A small multi-label image tagger, trained from scratch: 6.38M parameters, batches of 256.
Rows from block 3 of a small multi-label image tagger, named by matrix and row number. Rows with one number belong to one neuron. Each number is 200 + 30 x the weight over its row's rms, rounded and kept within 0 to 999. All counts start at 0.
After each neuron's rows are labels from the 100 images, of 14848, where the neuron reaches its largest size: "responds to" is what is common among them; "peak at" is the part of the image that holds the peak. Only what is clearly more common there than usual is listed. The data: single printed letters, digits and signs in grey, bent and noisy. In brackets: how many of the 100.
# gate: MLP gate (model.blocks.3.mlp.gate.weight, 1024x256), inputs 172-255
# fc1: MLP up (model.blocks.3.mlp.fc1.weight, 1024x256), inputs 172-255
# fc2: MLP down (model.blocks.3.mlp.fc2.weight, 256x1024, transposed), outputs 172-255

gate.260,181,242,206,173,193,160,231,160,170,244,199,162,172,215,190,179,176,220,247,207,174,177,243,180,210,239,182,242,195,212,178,185,187,231,210,223,154,209,180,224,235,187,181,249,191,153,209,202,171,180,183,216,198,269,231,203,219,195,190,173,226,236,184,167,186,174,202,229,254,119,219,191,238,206,207,181,229,188,169,171,155,209,208,236
fc1.260,177,195,229,208,221,231,206,205,246,312,179,164,198,202,201,194,182,214,282,167,185,135,168,217,184,168,218,219,218,194,184,211,231,224,193,201,189,237,164,201,194,240,153,221,224,211,186,201,192,250,184,212,213,183,211,216,195,156,205,174,220,145,183,232,139,149,188,234,187,190,144,156,183,189,226,148,239,220,177,152,185,261,271,208
fc2.260,163,178,167,225,250,215,192,239,198,223,197,238,150,208,190,162,197,248,230,171,211,231,256,204,190,162,200,222,212,255,159,222,200,224,117,187,229,162,165,186,200,198,232,251,153,204,161,155,180,184,181,203,192,201,237,250,229,213,211,254,199,187,208,215,226,179,213,145,165,260,185,185,212,216,209,175,206,238,178,189,213,202,148,194
responds to: small letter (89); the character b (46); the character h (28)
peak at: top centre (80)

gate.95,212,242,182,171,217,273,242,180,163,167,206,156,242,147,199,191,213,169,229,231,219,206,178,217,216,235,196,187,179,206,177,248,160,178,188,203,223,202,222,157,123,195,202,204,189,175,208,177,151,161,210,175,155,168,169,225,208,196,246,229,181,184,237,246,209,174,191,239,183,198,198,225,133,244,182,179,242,198,188,182,176,186,223,177
fc1.95,202,198,229,206,219,247,181,202,227,244,177,221,277,226,180,194,202,187,145,163,201,192,212,199,218,245,198,203,238,190,154,210,225,228,236,208,240,244,215,230,220,200,182,166,176,226,204,252,260,196,218,208,172,207,223,212,197,194,208,179,144,213,158,226,212,180,171,196,170,176,212,216,218,162,214,223,197,221,182,189,240,206,147,187
fc2.95,141,196,197,175,239,227,220,225,162,201,222,188,200,251,232,186,184,143,229,189,230,161,151,179,180,205,202,241,259,173,206,152,150,227,254,255,212,277,205,207,217,184,254,155,208,152,205,235,191,223,230,157,179,199,198,169,211,198,201,163,183,158,127,239,203,218,230,244,190,176,226,248,178,196,187,218,253,159,188,183,172,225,188,167
responds to: small letter (63); the character k (39)
peak at: top centre (57)

gate.286,191,177,176,159,171,208,144,212,158,173,209,190,217,165,243,234,223,199,139,206,199,220,216,198,201,201,148,186,223,197,203,154,264,154,204,170,201,195,160,216,254,192,194,246,207,189,175,232,183,181,202,131,147,180,168,202,177,211,216,270,222,182,179,195,185,172,177,207,208,265,213,207,237,179,241,221,207,238,164,205,251,165,262,213
fc1.286,215,237,181,213,209,230,204,213,212,233,202,222,219,149,213,211,274,243,176,226,135,277,198,221,202,273,199,163,178,227,178,208,167,191,173,151,201,163,203,209,209,227,162,216,154,168,198,198,201,177,246,166,175,223,218,203,201,197,243,233,178,163,163,214,231,215,192,174,234,234,180,178,185,176,239,203,139,229,184,275,209,165,193,246
fc2.286,212,180,189,168,210,144,202,155,205,217,211,175,221,231,171,173,193,149,175,128,209,199,211,193,191,260,190,205,213,200,203,206,265,280,183,227,194,191,278,230,222,215,212,171,183,215,201,237,255,223,184,171,244,184,201,221,205,233,179,122,211,201,174,234,197,221,178,174,219,150,201,206,233,205,151,152,285,217,239,219,225,223,172,216
responds to: small letter (78); bold (76); the character j (49)
peak at: centre (33)

gate.753,244,223,205,205,289,193,242,213,131,199,164,240,136,232,219,202,150,172,220,216,177,188,174,224,239,216,142,171,176,194,127,237,183,166,173,205,223,169,151,180,172,162,194,203,225,222,227,204,202,201,189,190,258,223,220,179,219,240,162,239,167,209,156,133,224,165,167,177,237,161,179,250,211,186,165,212,180,207,181,213,200,188,156,224
fc1.753,164,186,317,224,193,174,171,201,216,186,236,194,248,236,178,244,235,179,238,234,200,216,235,190,198,145,194,221,190,212,198,183,189,196,209,208,206,208,248,231,233,189,219,252,188,158,196,215,152,208,191,215,162,164,224,210,194,199,193,190,161,153,201,201,154,220,203,242,151,217,222,167,231,193,215,122,172,181,221,206,240,177,224,165
fc2.753,157,214,239,236,197,206,201,170,215,196,268,245,200,177,198,203,263,184,195,197,224,237,215,155,244,195,202,182,174,247,195,173,179,182,239,214,178,186,239,175,188,211,218,245,178,191,201,185,211,210,215,195,237,198,228,246,232,207,216,226,210,168,216,210,203,189,223,166,86,210,170,257,211,191,232,161,160,188,220,170,156,175,168,120
responds to: small letter (99); the character m (92)
peak at: top centre (97)

gate.136,159,198,145,149,162,225,229,190,175,198,203,208,166,178,215,180,184,209,230,184,232,202,140,183,197,204,206,145,175,221,215,257,182,145,155,200,187,166,155,207,214,156,188,178,247,244,160,163,191,173,207,176,235,209,204,227,256,225,191,228,235,214,246,241,182,175,212,214,202,205,226,142,158,189,251,177,217,222,188,216,205,199,252,208
fc1.136,186,251,202,188,213,218,193,199,199,146,233,168,242,182,228,204,219,199,228,212,176,209,198,206,161,232,188,191,176,176,177,249,179,181,184,225,185,204,263,219,159,175,186,197,155,215,208,160,144,130,177,174,168,162,234,226,165,180,230,209,198,187,196,224,194,163,223,233,125,182,222,257,160,212,203,159,194,210,191,171,211,195,232,182
fc2.136,226,180,185,185,199,216,208,210,209,257,183,205,233,184,181,246,202,198,167,193,142,217,255,248,222,194,198,167,200,186,210,218,251,192,142,154,205,175,178,208,186,217,161,199,167,242,186,178,169,214,226,179,202,166,200,240,187,230,220,180,210,245,209,172,205,150,236,168,195,184,181,155,183,178,215,207,123,261,198,225,187,162,217,256
responds to: monospaced (40)
peak at: centre (41)

gate.83,230,209,175,179,228,191,233,173,219,182,241,229,181,140,199,162,195,231,255,201,212,226,196,204,213,189,195,181,173,214,177,176,171,155,223,187,255,170,194,258,218,207,169,214,171,184,215,141,270,268,171,200,225,238,191,158,185,230,189,216,176,199,188,125,262,176,217,186,236,178,196,189,237,212,236,229,220,186,226,183,172,222,215,202
fc1.83,169,178,216,221,216,145,212,218,233,217,200,224,139,196,220,218,204,176,162,173,200,217,182,212,180,202,168,222,191,188,182,223,255,176,182,228,186,171,200,137,197,201,231,166,241,186,221,237,173,180,134,207,269,201,155,200,198,217,171,202,151,145,173,207,250,232,152,176,188,189,186,228,188,178,144,183,190,233,201,200,224,178,168,213
fc2.83,133,212,221,279,186,210,246,221,234,229,201,188,195,200,219,224,140,235,177,223,194,158,165,184,192,195,214,242,163,228,234,133,169,223,220,233,240,213,171,201,213,183,205,203,156,222,190,190,211,185,222,146,176,259,152,234,211,201,163,190,154,185,175,194,182,229,218,200,154,222,183,188,192,202,262,235,205,151,154,211,233,174,158,240
responds to: monospaced (40)
peak at: centre (61)

gate.251,172,184,184,211,242,211,179,198,219,237,147,207,201,185,211,224,192,208,144,174,230,244,235,178,179,243,128,207,208,252,230,184,184,236,213,213,220,245,190,147,155,189,194,231,209,156,151,181,203,181,202,191,172,140,253,235,247,189,164,244,245,183,188,236,203,184,204,259,145,244,200,208,148,185,199,170,134,187,203,202,192,185,205,230
fc1.251,212,174,165,193,226,219,181,168,186,155,286,217,139,144,190,243,161,189,219,204,176,259,256,187,214,204,161,181,207,205,219,176,186,224,216,212,205,212,231,110,194,174,244,169,206,153,188,197,206,193,182,185,224,218,226,170,203,191,194,200,203,212,211,195,190,191,180,170,185,181,194,243,159,194,270,166,176,225,188,256,223,202,159,208
fc2.251,211,181,220,177,237,219,191,189,264,212,217,219,200,196,218,179,212,235,224,201,164,211,224,222,219,164,219,208,226,210,186,190,232,165,233,191,220,169,186,193,194,220,203,185,173,144,185,185,216,208,152,205,203,244,204,98,247,163,194,214,175,191,229,175,218,234,241,159,199,188,183,176,165,167,258,204,175,224,184,243,204,196,148,186
responds to: bold (76); capital (63)
peak at: top right (38); top left (30)

gate.108,218,174,247,120,226,190,188,166,200,198,218,222,217,227,197,243,275,199,123,156,201,210,171,189,185,180,214,188,170,228,186,177,274,147,171,175,210,180,225,201,273,182,174,157,180,220,176,213,166,162,230,154,191,190,181,207,203,219,175,236,202,178,196,248,221,210,234,243,154,230,253,214,132,169,189,213,160,203,180,200,204,198,248,210
fc1.108,110,199,186,236,176,243,177,165,144,213,197,212,196,203,178,174,230,170,165,237,217,176,172,204,178,192,138,154,226,206,185,199,195,205,189,227,215,175,132,224,216,174,203,190,210,155,149,197,246,226,226,215,243,209,209,242,210,166,173,226,186,177,200,255,217,154,184,243,212,256,207,174,182,224,248,204,207,176,255,194,187,203,219,122
fc2.108,199,198,196,128,188,207,236,166,158,243,169,176,186,215,196,185,224,181,240,218,204,207,204,185,145,244,168,171,190,206,176,220,199,177,203,192,199,223,191,219,205,180,211,212,175,235,190,208,242,212,281,146,178,137,196,150,192,218,234,237,188,194,179,220,223,191,172,189,235,175,202,232,173,160,183,296,173,215,184,230,201,172,184,199
responds to: bold (75); serif (53)
peak at: middle left (36); middle right (28)

gate.315,223,256,131,246,198,206,196,199,233,173,151,168,216,230,199,123,180,179,245,164,194,272,278,218,179,243,187,173,183,207,208,252,193,246,209,173,213,199,215,255,165,241,202,209,228,208,183,170,246,240,225,199,158,169,231,173,180,210,196,216,214,205,206,213,205,215,181,216,214,198,230,159,211,175,154,192,203,221,223,210,196,178,188,209
fc1.315,223,242,181,188,185,224,206,228,160,232,199,160,204,193,215,225,198,248,177,220,196,224,188,195,178,186,206,220,221,174,156,203,178,209,199,197,213,203,213,189,230,118,197,198,165,160,192,262,240,183,157,200,193,209,201,225,183,224,206,197,196,216,185,168,223,178,173,228,195,136,216,163,199,249,209,222,208,167,290,214,243,200,152,251
fc2.315,208,224,195,207,272,226,252,173,285,166,220,130,166,186,209,171,195,201,182,161,242,232,229,139,213,96,192,198,196,244,201,154,235,170,222,207,249,160,222,158,172,158,248,196,173,140,192,190,245,182,142,180,168,178,164,206,182,176,187,199,191,251,222,156,174,213,167,195,153,201,174,184,206,240,240,170,201,204,201,206,191,202,156,182
responds to: bold (76)
peak at: centre (57)

gate.106,164,241,177,196,177,231,177,186,194,216,157,138,204,126,225,183,202,255,268,180,233,193,194,205,227,162,230,172,186,195,211,211,221,185,203,209,201,235,175,228,228,209,165,220,218,202,173,152,226,204,193,179,205,237,281,204,164,204,169,206,221,183,169,161,136,141,256,216,212,218,244,108,168,229,235,207,155,182,207,196,175,179,223,185
fc1.106,223,153,233,197,193,150,204,171,159,238,199,219,161,192,154,166,161,203,221,212,206,160,160,185,245,166,279,181,221,197,182,198,193,243,201,194,208,208,154,208,212,227,185,217,227,220,235,186,207,264,209,225,269,256,170,193,188,170,194,161,208,217,216,147,221,227,239,171,192,197,204,140,217,284,191,202,221,185,172,211,125,228,195,195
fc2.106,201,194,232,218,175,155,160,183,187,229,216,230,218,139,212,200,237,177,218,213,241,191,215,189,186,215,207,166,177,215,189,255,201,172,214,230,224,221,197,194,143,229,227,217,200,226,212,188,216,244,137,203,240,188,209,124,191,211,224,182,224,224,244,220,199,157,149,142,247,204,202,205,246,217,181,142,249,202,224,197,151,248,209,162
responds to: monospaced (37); the character $ (31)
peak at: bottom left (60); bottom centre (30)

gate.75,204,166,180,206,229,186,230,220,237,251,140,182,197,197,211,197,224,239,231,204,173,189,149,256,259,198,239,220,194,166,205,246,147,203,129,201,187,216,217,189,182,235,187,185,206,180,212,151,164,161,224,180,188,210,237,178,221,199,206,184,166,190,204,235,232,211,198,194,213,206,204,198,172,184,197,179,156,197,152,200,226,184,183,251
fc1.75,163,162,180,193,196,187,185,185,188,165,179,205,144,235,191,230,201,163,124,212,200,166,223,195,199,180,123,175,169,194,163,190,221,173,208,195,216,193,193,174,218,185,239,214,239,250,171,183,148,112,247,209,217,230,235,232,207,190,228,235,151,171,236,208,186,220,209,225,169,230,267,220,195,179,171,257,173,190,199,167,243,231,212,189
fc2.75,165,221,165,214,191,198,191,216,242,191,209,249,194,153,205,179,191,166,189,211,214,182,213,253,202,148,227,126,176,204,191,201,241,200,181,176,184,165,183,179,164,224,218,179,215,262,208,144,151,206,223,188,225,204,227,195,182,202,222,234,190,232,219,183,177,168,183,150,166,194,184,238,203,180,172,184,160,209,184,164,184,204,257,207
responds to: small letter (61)
peak at: centre (57)